{
  "hop_length": 320,
  "text_encoder_positions": "rope",
  "optimizer": "adam_atan2"
}
Rows from block 5 of the audio encoder of a small contrastive audio-text model, named by matrix and row number. Rows with one number belong to one channel. Each number is 128 + 24 x the weight over its row's rms, rounded and kept within 0 to 255. All counts start at 0. Numbers have three digits each.
Before each channel's rows are labels from the 100 clips, of 14848, where the channel reaches its highest value: "lies over" is the class under the peak; "band" is the frequency band that holds the peak. Only what is clearly more common there than usual is listed. The data: songs of 200 made-up bird species, synthesised, often over outdoor noise.
# convs0: expand pointwise conv (encoder.blocks.5.convs.0.weight, 384x96x1x1), inputs 0-95
# convs1: depthwise 5x5 conv (encoder.blocks.5.convs.1.weight, 384x1x5x5), a 5x5 kernel
# convs2: project pointwise conv (encoder.blocks.5.convs.2.weight, 96x384x1x1, transposed), outputs 0-95

lies over: downsweep
band: 500 to 1000 Hz
convs0.336:101125103142123159157136117139125137140132109157108090125139135150141096186109144144142157081163110098168138127129123086156130127136147110127138126111168138102133098054106117158116108120139090138158138122147135133121144150128142134142156074091150108106143124134110146120194112133128078092
convs1.336:096093087117122084101087122120151163140132088127146149131114115103107137125
convs2.336:136167148125123171111129127130136123148173182153168128098153139141098110120134118087128124135109181140119140125143075094089132148147165107141111129157106107121152108106104123152119131138136165117110123142134153148135150146117100136076098092127153112104077143123120166111086159170145159134

lies over: dip; upsweep
band: 4000 to 8000 Hz
convs0.207:124115094156171119150093107132071147085134073117175115106130109130131142117133148094103120104106115128126124097111199091160086171097145126102110129106126152129119128102135127105130104126107131131110109138115117136134156090114121115167122110168114091090131113137170142129158122164129108117
convs1.207:150154168156141115101111110124147132152123102151156188122104114096118103118
convs2.207:151131140134117139126091153156118134159146159165134157124113094153142136173111134128135150131089148110094130117109121132128128122083125113069112106108133137109147107130141109124154144147120091038178091146135087134114132135109107149117167091150130113126148145090118150084111155101152130132

lies over: warble
band: 4000 to 8000 Hz
convs0.64:142106114129171103124146107087112131114139059091146149150115100090084123159142145159102093115136100144105100094150143120132134121072108160110126126086147119117137180096130112111155133145106127129132114153146124124131159108069166107141110114143153142116140142131157123171111111161133105121
convs1.64:156142152131112105106115097095183138133145172100104092113137104144138135122
convs2.64:127152121120128124112101159156151098121111151113114126137109166107166141126116124133106110073174082135107142133156127106101082138166069148101159109130112134098149120095107140085098159194102112141115144137123152159088149148120105117113121108169146119120107132111114112115099138142109111158

lies over: no call
band: 4000 to 8000 Hz
convs0.290:170167104152129122087103140136171146140155101127130128176087110105117127128146105116131134121128124140112083144125154098147079121151154125130146118165135143110145145135154104133121096082104196145097083120158136146127111145116158139147158122123128102153158129146094144154130122112061131108
convs1.290:121153122099110146156114089110142164109094084143156129101091104127151132115
convs2.290:101102152080130095103105177118127126143158115104152155149152094142112152153151127104148130123108110080141104142175122130102130106111116106156162112122157061105141122147138103138073140126107134112131110147102127151118131150100154097125144105134153091103110152138110120160161123102163086153

lies over: no call
band: 2000 to 4000 Hz
convs0.85:115078100103104123135154134144144149143110124086126146118148129113151113090121115182148126130128103143094159158177130148077156108131118131157101141132108141134095178149098127113096112122134129099164130164117136152129136085130142127060102127119109165141120102115103094108081141153132111106
convs1.85:134137105100109144138125115111152159145122114136182178131092129146153094100
convs2.85:137091096110076095131138122102148133127117096159120121133139068100152117146156174097151148145135143097116101120083133093146166136106170128089114128118145111137101123157132097129149087149090105112170086133136138112128116147141168139125118148110121125104137148103119095108098100136137081155

lies over: dip
band: 4000 to 8000 Hz
convs0.263:101152136152145117103075111168125144102100115172173102118110116176137139181107152069123135124114146136148188131082149112108126172127098122137080155152139150106099114106157123150124138105115146117127104118116162130158132121111111105122087112149135115114136144138163125114148116143100105123
convs1.263:129146150136135131116105106103109074075106118124086075116128140123125136133
convs2.263:113134158136152111124122123123133135113171139104092102147108129121120113146122067113128120102137170169149139099171083145111109147128121150160089111148142077136135169096111158140089162173140117170123129141077159176103081108122140126132142151110156113119105125119115162115119139112140133139

lies over: arch; steady whistle
band: 500 to 1000 Hz
convs0.286:143109116126122134118154136174128109127142135128123128115135160155130154131114066155115095150088130138085162154149142105121130129131129148109145173139134139148125083167131146092099141135099141150144106156123075096139114145156147148105108142111079187151140158129129122137104192159115160110
convs1.286:151158144107106120127112094107112084069119147140118108121137165163142134140
convs2.286:169114133119131116113087102106102100135110094161128151122166121169158125145142116154164150127142122129097098131095137132145145116104146150135145142121112164140130116149112155144140067092137119114127113119143096121110137135156161142100140097134105180109135125121129050119125081101123124062

lies over: downsweep
band: 1000 to 2000 Hz
convs0.136:078124136129138120132101102141117133104111156143137070132147126147132162167127139096137112113111134155145142088103178098127106177152127070089102127103121151147122071127142143123141141152117142070142119152100123115134149133142124113134090114147109120120084147169136146104175122138152110159
convs1.136:109122110131160120115094099126111121090099137117098109145158082095128159160
convs2.136:144149122142118150120139136132106090120158106104106115170122125106123122164095138115133096127152162120129109069168113120119092104132118132140075121152116133115130196111167144104125144129121087193159124107143153140140109120116179164137144138103135098148090102165099143097125135104108118125

lies over: steady whistle; harsh note
band: 250 to 500 Hz
convs0.209:116100150091128117130185096143112132112096102185100122094126152148181098147112093117077112193148155114093128146137142132114167130151116148127131120127142126165111124144124122149050144135123122155136117135157127108126130122110123157115120120119121167083117128104107127139087107125131150143
convs1.209:112100117114121129130140137144147157142137144175191184148143138139124113109
convs2.209:111109147155156171134119143122138101115130158136091156151106121135112114100118087146102097157117137138041112114107110159131123152128105111117113101088140143082168105161174129112116155128166147143125150144129130123083130071135119122101094140145117143135133095139120109120130170128122113090

lies over: no call
band: 2000 to 4000 Hz
convs0.141:130148139153146158147097088141134160096144127118106105118101139107135132182138182132142165084123145135134139096141113172120133148102132161189129146111136095123113151076116156166139118124139101150126136100133153159158139099115106080139128097139132148112122141132139102134146091132162075150
convs1.141:158149120082069144134139103091145139151126107122120120109104161143147114106
convs2.141:089133108133149134156138130120128143108095122093172134101171155127105143114158140090102125160162129117111155131152126125134144169120120112138135122141139130104136120119130129114120127164116146142064148137125118115098122143135108107118176172181182092139112106144153193118146184168112127114

lies over: no call
band: 1000 to 2000 Hz
convs0.268:110159105126142112123095114120160107092072087159151120130129105130117106136151154110138155142145167162111130175109149114130104162167151101143122119179068115108094151100131127151140091107126111093120112099110176104126114130093135137129136122109149115151111127125108131149121108138079156170
convs1.268:119110085071096147114094089116138127107108137105088116117109109122120130143
convs2.268:098155150100163115111122149106146147121152144110141122104121082107140115121135096102137131152141142105129125131138094134128141145128114144149109131169142095109096091121099099124079136189109148127132118167080142146131132143088132104149133078142148085112079170121103161097129120114177112161

lies over: upsweep
band: 1000 to 2000 Hz
convs0.360:123138160093127085170144130101127059175150123122119105164112120079104115097137146128138108126139126137124098110095117116105131103139132113130128058077131148122160119131089122137145161119119101116122114147103114084146093140102145170146107144155165115143149142130157153167124115123112148139
convs1.360:124143143133131121140142110097122131152123104114158196149091086104115106105
convs2.360:144156138162111126139122156131133118154154143168124118121132103165133136148098176114150130109090109132090143100101088076129124147118092093090161133112120161137155122115129129167113100135182091095122115144127104138115119107122117117076111141140160195131134120087089137129093154130130137128

lies over: no call
band: 250 to 500 Hz
convs0.55:154145142149103186142147129123143128153174119076131129132123132135131120109159131127148133155108111092147087093143156108145077126152138128105097124128120149112119113116119057091106105162142153155130159136119096125124094188112119144143136142116105105177115133114109131140156179124101151106
convs1.55:100111127110146117107094108140140150117080097132153139097096161159159125104
convs2.55:109068100122123121098124091138127180116090160096120148131134166159117111137106076126109113133151133150170151155128156133154130130133086139175169141137136104108134167084151136078116147102144104103110112123131121114100134127123152123146161135166144160106161142151095149123158105130111128104

lies over: dip
band: 1000 to 2000 Hz
convs0.279:082120122133156131125109118066138108125113101143129132132123038114115120127110120137162126096173134166102142117138121144119131107094123130126130110058114107129094123101137145163163137102088183128099107141122172140119115124113144134107103125136132142108111161143115133128089116112164096127
convs1.279:134130101119118159130090116139146081097168136099100169133094117137152130106
convs2.279:126105103121134114146122163099129137126151163111118162095162121131129168116116129126065104119077098097096097142135159136155107113098116167122125112174140151104142112178138096126150114144119145124127114165155082108137125114146132109136124134157067095174165154142156131145151137113128106141

lies over: steady whistle
band: 2000 to 4000 Hz
convs0.104:118106108136110102106136141110129118135129109130153124155107106110083118116104122132114108153168112134158083130094175096163097146150169113065134121124116158151166099121145115074109121134160162125098100135167144137097156135129142167195131167117135126121111105149115145111147137105103127124
convs1.104:091110102111122094127137113110156188127144140151141146135133180157134115113
convs2.104:111151129124143178123152079147123127104111116162159150108128171144148092089106073130148133125124114135138118171145101119111109116118086139096142110138111096141141123088109157145095152131161133099159163138144123154103095120116082153139148103129166132070128147123115159155091116108147127108

lies over: harsh note
band: 2000 to 4000 Hz
convs0.76:171118154106116090115130162083140152144162156107158165128124162094115142094140134142081119098174079132154108147124121182151125101123108136134147145174116145157151151128134140145148164115126130151170151142117097106175118151137130106126115145144131125108144093158139125126169144097106114099
convs1.76:108111095106104102106106098069115119127145110129132140159120125155170155146
convs2.76:153133126154121128142141111132122136142145124160074096124095144134121138092110134145109106136084120159150132125147160116133125115149133155081128116151139156146116138116122141182190116087168129111157093125122138136128107105166119174112130145104145181110170159143150149161124130133064145101

lies over: warble; buzz
band: 2000 to 4000 Hz
convs0.119:128099159075119151145118112143120099095141175109119048144121133151150169148153151102132129124108116157137095072118131127090137089146120180144120112075123121129135114148123165091113141154133107133109118151119117100135133144127083139123112103147153155118106125142088164135137118144108107139
convs1.119:113133130126098136153186152094117123129139131131156194146103123110124105115
convs2.119:125124159174088140154118135117131139117161178148092103141097151173136149144084107185140107092137129108112145145119134129152140138095117111120141136129148143096142096108109121118113170153145121094109131148143120149081129108107094118102153146161131155121178159098120129126080145106085103128

lies over: warble
band: 1000 to 2000 Hz
convs0.34:147115120094139106116117128094145148129165161141110133138136125100106159129134124103132130116132135137145140120123111172106176087153087149173110121109127153140124148116083149157125104162173112149161131153103128095148099119131127113100142136142170157109121125113094106151142043116122070134
convs1.34:112114112108120091090096102099111092102090095153131135131122153150155148119
convs2.34:132149128135128142176118113158105134116124101118119083092103121110135120093162131155125198160123127146152169098114120167120138130150105156161127138160128137154076147124110156154111109142103195126130180129100135137151148141124098098118149135144126165165153134126158133111137112167108156123

lies over: arch
band: 2000 to 4000 Hz
convs0.367:137132092125114151088132097127116167079125173126107134133143089136116110124136117125104129097098153116133128154096115142135136151115128132091139142082095153136125078129139118111114124109131138128172109145157124159105118093091188144142123177119088108167134097077098143088152139154109145119
convs1.367:136121141119128094108115122142115088103152189122080124158137124086136141124
convs2.367:131153122177131140089114152148137153118160172111098125158135134169076125154123143127142112091100132101179138136138131116159139160100164075160090129148153158079134138096104144106132142115110128120129127106115115127153130182122160148155159133114133103147141112105109143108130145123128169080

lies over: buzz
band: 1000 to 2000 Hz
convs0.177:164079124110126167106146111142107171082147158133127098099117152130116140131155099134119141160107116144137108092166123146172122102098081147114112159104137113114149107157146105097154140168156139145128151145120152135070157153161090139106140138099113122136089106130097137106151157139128132159
convs1.177:116144108092121114167119102127068157119114137118148145143167088133110110116
convs2.177:170159129166152129124181146092157093123156170141129118173152107157139116139133128141171118077120141124160123117149137162145113138151084122132099111097113100137108123090091146118108146161110084160139114107103152181136102124113139101146183119121143141114096117111126136111123148105122116141

lies over: dip
band: 4000 to 8000 Hz
convs0.307:089152119123164145121098138163108123089124150178132115122129127155112154149099115122131130094133173145139151170113093075111105174134137084134117147137126144160158084124174158120112140137088106071118119104110099123105137149173123160173124092114121113142126140141125124098149131129134124107
convs1.307:099130145155142091109065091083119118136133134080121121137128131125149127133
convs2.307:117113146143137105089094127159140128097114117130095099164131106164188110154101083158102100104130160119127153108126145133114134154107142119116127110136125126147162122130169129097099147116146087135126122117095161164142102098162155111114127116141132152098079092122101103110102172104080121153

lies over: harsh note
band: 2000 to 4000 Hz
convs0.378:175128113150104112141088148114140137145132118132132168110111129119149125085145131144083142097184063143124154147171143151128119130138148168167114150183131151149125168109134122135107121116123118145152146118137138171184146173121085081141121133131147114105141152149116125115118122109116121093
convs1.378:129103092096115102110107096104148125131127137155156157149129141151165177150
convs2.378:136155144126155119136113118129140123148140126167083099096087173111141131090103112170133128158120138151155149117120147112133155152103154126120111135162107182141108065097138150174151132088140132095143104102122154142165118095154100173143140125123138157146131168118122107106115140117087162119

lies over: arch
band: 2000 to 4000 Hz
convs0.82:135111094142140120116131126089087143117136143153109130080092133130119175181140111161130130164107147130170119118139114130124109183127140136121146130183089119137139102127117129131144152134140169111119121129112152159152134122099106082100141131144172140107099109104137107123091175182157159157
convs1.82:118123127130111101129125145110124113146154099115090162154093153084169149092
convs2.82:116160103165169119065113144105094093147104136121117147159081142153107108128122135142140108092171135096079103139158136128136089114120135138135124090164135125105158133120133133112136148122186124166119135132152111103079159133161164083130147116130114095143129125130139120136124167133127105170

lies over: warble; upsweep
band: 1000 to 2000 Hz
convs0.2:158132177131116114112128117127134123115141105100138069129116165096112124140142128142103091147092100159089084071153164161171094079113108135139135132117094098130160157109128112130148137130116158153093114128135130121119124122122127121129148139134148163126145139171112167195145098147147123137
convs1.2:117128130140127125120135098112155150141100115076151159169183135155107108134
convs2.2:132142125145112150119170140155094107141147135113128165128103162125147146121106172145170100119137108168079102137153129094136114122109114132096156105160118161091140148126126142121139094166170127125125159114154063118104109136088120098129085122165142135163146162132112170149124110142164121116

lies over: buzz; steady whistle
band: 2000 to 4000 Hz
convs0.320:123143099159132094100111140108097115173147124150150124137113105119095135122099131106123104123138115123123106166109151086102131140140165120103140151136156140146168126114155128104101132110091155144095066121185129166128119149122139185159156160127114119107151184147131150111149117085103111114
convs1.320:125137105109100176159142151130153126110124115169142142162164168150138147147
convs2.320:097144176161149134091182126138144127147094135174148118156111164153107122095101105106108105135105139150115168148097128163138081140132157148143139063095137101121134157134146128136104155119147184122140134107143145167134157111131100142148135139131142141135132089080117108123111124155134116155

lies over: buzz
band: 4000 to 8000 Hz
convs0.208:095089121074122139140117136132125097132133161129135092136151144125139151118109125112140122114151158122146149102134121141116173100157153101120114128073129117113148121119123156090144125140175095095106149155103070067088132140182104138102127133099145150091116090127115136103122107159152110108
convs1.208:107094093116097103122139154154109114100129132132167167161102105122091119118
convs2.208:140168154140118123125095143171169107112123171142092095143115145154132129151155129145119115073141130114115168143136155148130096144129131100135132118080106121104133142118080134106124162162149107122080146117100128190110134128116092103075129163145124151126160106084141100126113143134093125136

lies over: buzz; steady whistle
band: 2000 to 4000 Hz
convs0.294:111122109130129102143145131150141131113086121132142118114134179106148111133125140148107105108134049126112101140196126136118164115106090169123113167135133139181109141159122132114111122143115094134181107085136137156158127158161120109136130085133152143115101171126127107116103111169138105114
convs1.294:136146120101119099129130142170156169108080079107122133146157117147132114107
convs2.294:104068100126080141153128131123130160125115180134141131114140093149096130152148129133164147126127174119125084108137146100132132137086127112115109151168101148061106105169112129110119090134097132114141117169112099133108112133130135099114132165167121129135094164093111152116107134081126122121

lies over: harsh note
band: 250 to 500 Hz
convs0.301:165134163111121166117111125125122161106177149125115163125142104112105140112136173165090174092142124138140167147128128183113096129130137118172131166158127103120144163116139116105141142103157139113119135112147099140155140151089141086127115144146136136167109150102106126084088155141082123110
convs1.301:123131130114124092088106124130167169171172152117111092099125131147134141131
convs2.301:113119098128178105156105116129164104101096147124134084123143138118138130131136094153074131106115149125142141118138146134103147152065122099150107142182127177107097099120125162138145117171136161124102123124083094159136142120127126136103156116131172103171122145088116126126104101135126090145

lies over: upsweep
band: 500 to 1000 Hz
convs0.243:110102113144065149151152156141126104164121132121141166128154111171152127087088105122135128160147107131137135129105079109083182137178142107104102122097118175129138124134111115101104106154126134083106147122140147127127112120137110123130130109111142124093140157129162099125095135110187158109
convs1.243:109108114107102154145143144141127138155153126082102110093059122134132137124
convs2.243:175107153128147091103116130163106130173133115085094099145095108095158119140126097129163145081147135130138117099117107169157128074140128166142120121145104114133099167079119148105112119103122156116177146129128134135129089082121119120156132135151138152104096179135144133145149106143135145129

lies over: dip
band: 2000 to 4000 Hz; 500 to 1000 Hz
convs0.375:124113096133130105112095165135126152144129106133164118168141109136104147153088134089144115094176128137140132106077147112128106187113118085092118155099106140148157137125153128134164095124098146110107095127116149134093144084160144129182103135135131111115096118159168140119121115132161116094
convs1.375:146129106140169101119081134169147126101103152113114117139168152148152150150
convs2.375:122104141132104183159204129105139140087112139154142162141083115107131103121151087095106127158161151128126086124144140130117132095166145146116120119098149146126120142132129105119125146140117161139126114146146140132135118128124116175138061135122075129133117143180161118110110140134128138183

lies over: upsweep
band: 500 to 1000 Hz
convs0.262:124135117148116138143168136118120107158079071133144172102157106133144070106123127131105107118143121103120092133110159065143137150138178088074120088125145152148120123119158103102121121116129123096101105105150152121112158149116123160166143131131132091157091127142141123124144147117131171130
convs1.262:127109105104110130143147116097144155150127096078109154173139101088128139148
convs2.262:144107152094131125087107164076134142171177146166156146121155113150145121169126133135145122070103150121147105112143112123114110143100112117120115151147107134136143163112140169138081147100123070137149116135142154146150082108161134106133124122130149152128082128108099096141112143091098147128

lies over: harsh note
band: 250 to 500 Hz
convs0.86:181147128112142123101112105118120155154144146130094145148078094070109123139189109140158126123112142135104118126087130183141112102110119120153185131106107106118118135144130102135127154110181132144117130117138122130129116158115182149096144173129126132152121127124113149118100126174121137180
convs1.86:132131131099100144129121113109101094085082098096111117124131165147161148149
convs2.86:148088162152102102114096101102132164085127146140062128099110143150149112121122059103100121139093140141130121130108133114117149144123128132119121100116169106092165112127142112141119154125118151095143123175112109178093150120152090104096133126180149124106150153098126113133121135162118122124

lies over: harsh note
band: 4000 to 8000 Hz
convs0.380:127124123102105172116179164081120132135155154162113113130145107129122104100147092147157100148117124118103122139143116139156137098127123132127136123094136140136149133146138116113125151145172147198127140121113092069141100175125172136115163141121103113162176120108137157158144175127146159138
convs1.380:155148155127135141132133120130149117100091138097085081087103164152136131137
convs2.380:120137115162121108078118119156097123131104164117163155101147150125136117084094144120116144171105120100123171123094114147124174140101142126135155115168116129108110107110116098146132119143141165094147109142138115171136163125113114136119177062132151091114135135110153123064151105125145116105

lies over: harsh note
band: 2000 to 4000 Hz
convs0.377:107096107140108140170137140147160123114083095169144140112125167146166141128093098128093121126163113143113154123176123109114156156116149146102099159166135157120114078111114141135070119144089121136121118152116131152137150104125103139117150151090140178092154148105126126123092136118167149108
convs1.377:097163186154115096146136143118128113114108100149134113119124116100081105112
convs2.377:119168081116144170169164083122117122161108098107148134114156123121131144112128135127162132097132128157148131149130101092113093123129106167144117116120116121172126146142093164129169091152117119156159174137134091089171129136147125159122106132137102142106113099157162146181135115155151148129

lies over: arch; steady whistle
band: 2000 to 4000 Hz; 1000 to 2000 Hz
convs0.4:116120084151132110133117132134144128115089101162107083159142142103117130148131125099092090125131155149099125096124148117133089158175161121125120126100096157120126116133149121112108105156146119137120110141146080116106105114140160155140100149038126166152102093140102153128127129152088156110
convs1.4:118081096113096133101108126121111092107113135137139163117129115116143162184
convs2.4:134157149143124118112173106163168149122121175154143141156108105107131126125140132127135149116125170108156110142116133149079145127124131094140107099127107087113115100124152094107068153151136179125121124139126166150175163141101152099121154107122164124154141146111119122069104122113140123177

lies over: no call
band: 2000 to 4000 Hz
convs0.339:105167129145156129124092136145148127121133097155156139132145097143148115142130152096141141124135158149101134118116142106118084168113169110112135132155081095107125126060118149139130093066125117155132106116128125168146161113101130102177179109117121084141139170134114159137138104142099116111
convs1.339:150136128105125144115091088080131104071088103134123108147142128112114125116
convs2.339:110149154105155116102137137115134117107166136101135113116120097121122101125123083100115103135134143132106133115160096154132102125122127129147120094139177095098137137093147131124081140176126153118142142168069134176124113129106112087154164118159163098120119170120098178131114147168140116167

lies over: upsweep
band: 2000 to 4000 Hz
convs0.19:132143098122160116144107132137140122148147106096156149152134113121095125133113115099158127097138107117153102084098135096149103164092118093112120111096119151136150159116137108117163110105099122091093147117121147158103128120160120112181108121152115086155085169138189135126147082147134113087
convs1.19:139154179170135117135142146143116120111106109098116122135130114142172184143
convs2.19:127086152125128151124136123113145128118107102153142116109117153142118158128144067141123151127124178174148126078148053170111118133116163150138079130129122092132116129138156125154109141141136141161117111152159121156126099098117117155148122108081116130112056126142143115089142122130115145144

lies over: upsweep
band: 4000 to 8000 Hz
convs0.99:098113143103184107155099089151130118097103118161129077129134158164141159203125112116132138129134162121112169100137135117120113143129133118121139115103112112118113113136095143169134144139125090125151094142114113125162144089123114118109074074115112159114109169145137126125123111177101120142
convs1.99:148167174175169164149134147153169134123127144146117109120116119109133132112
convs2.99:160110127168113133142124139125126116135154116145090160145135128165135108119103124169147107125119104140125082118080149109110129152127129118057108137138155177147158128093150173134129132083097101096178126133133122137151115103119150155116139120143092188111141147114123103148093133155096150102

lies over: no call
band: 2000 to 4000 Hz
convs0.348:194110166151088142127157127151142169151138160068129153110114190134140147109122122123149125117105098108146122093122127145150116123132125115102122128109125149159131133173126097114125126135108119119129185169122118115113167110145102128095093176159126163143133123111161119106135136158165123094
convs1.348:138134134152136149145125150146137148159170166130133135138131175155164158174
convs2.348:112144165128148138101102127137140169114177127113140105098107124128126110123148097111125142155129138129137122138181096124099138130139144157120102156187091072118157133105127146129074157127129105131148137188088152142114125125091148089119122113158117109111080170085106138109137128099132140125

lies over: upsweep
band: 2000 to 4000 Hz
convs0.183:128126132095117145218169128147131080138129104121163138109119166152163139122130134138121135122149098118122159135111112122088151121095117141111095095130130175141127126137133120139143108133072104118124140173064108125122121113114104116123097097121121122141124112119160131145122140155133184073
convs1.183:133147123110104161153138105098143138127108078110130134101075144167145114108
convs2.183:165142084111129146138118169121083097152144096138113150120151109119174101092094143163137074139148164127130098125114163102088146148091122133108102117132097140132107114123128140138142089115099118147155140097141106085134103136114150117107138159108111129135119133142161091140080100086137123083

lies over: no call
band: 2000 to 4000 Hz
convs0.364:145169109145158082114122143109147110137114096157179102177113109098044104120112147133141113110120116147123096117074151120137112132129143110127129143115114111124147144104132153111163122108110159119071088129144164139124119121131140149170167147152137112147112119148135145141142090123094118095
convs1.364:159148138141150199143103121131150124115136116153158147119140163166142112114
convs2.364:132121101171110124135100139172103146089057112117124116166096163159140155138090123157091120118103150089173150121148164104118111114128127117137137103120121111090179141129152136106114179130152126108142117146159122121142161125116112147106161112128149087146160126097157135154161132115128109110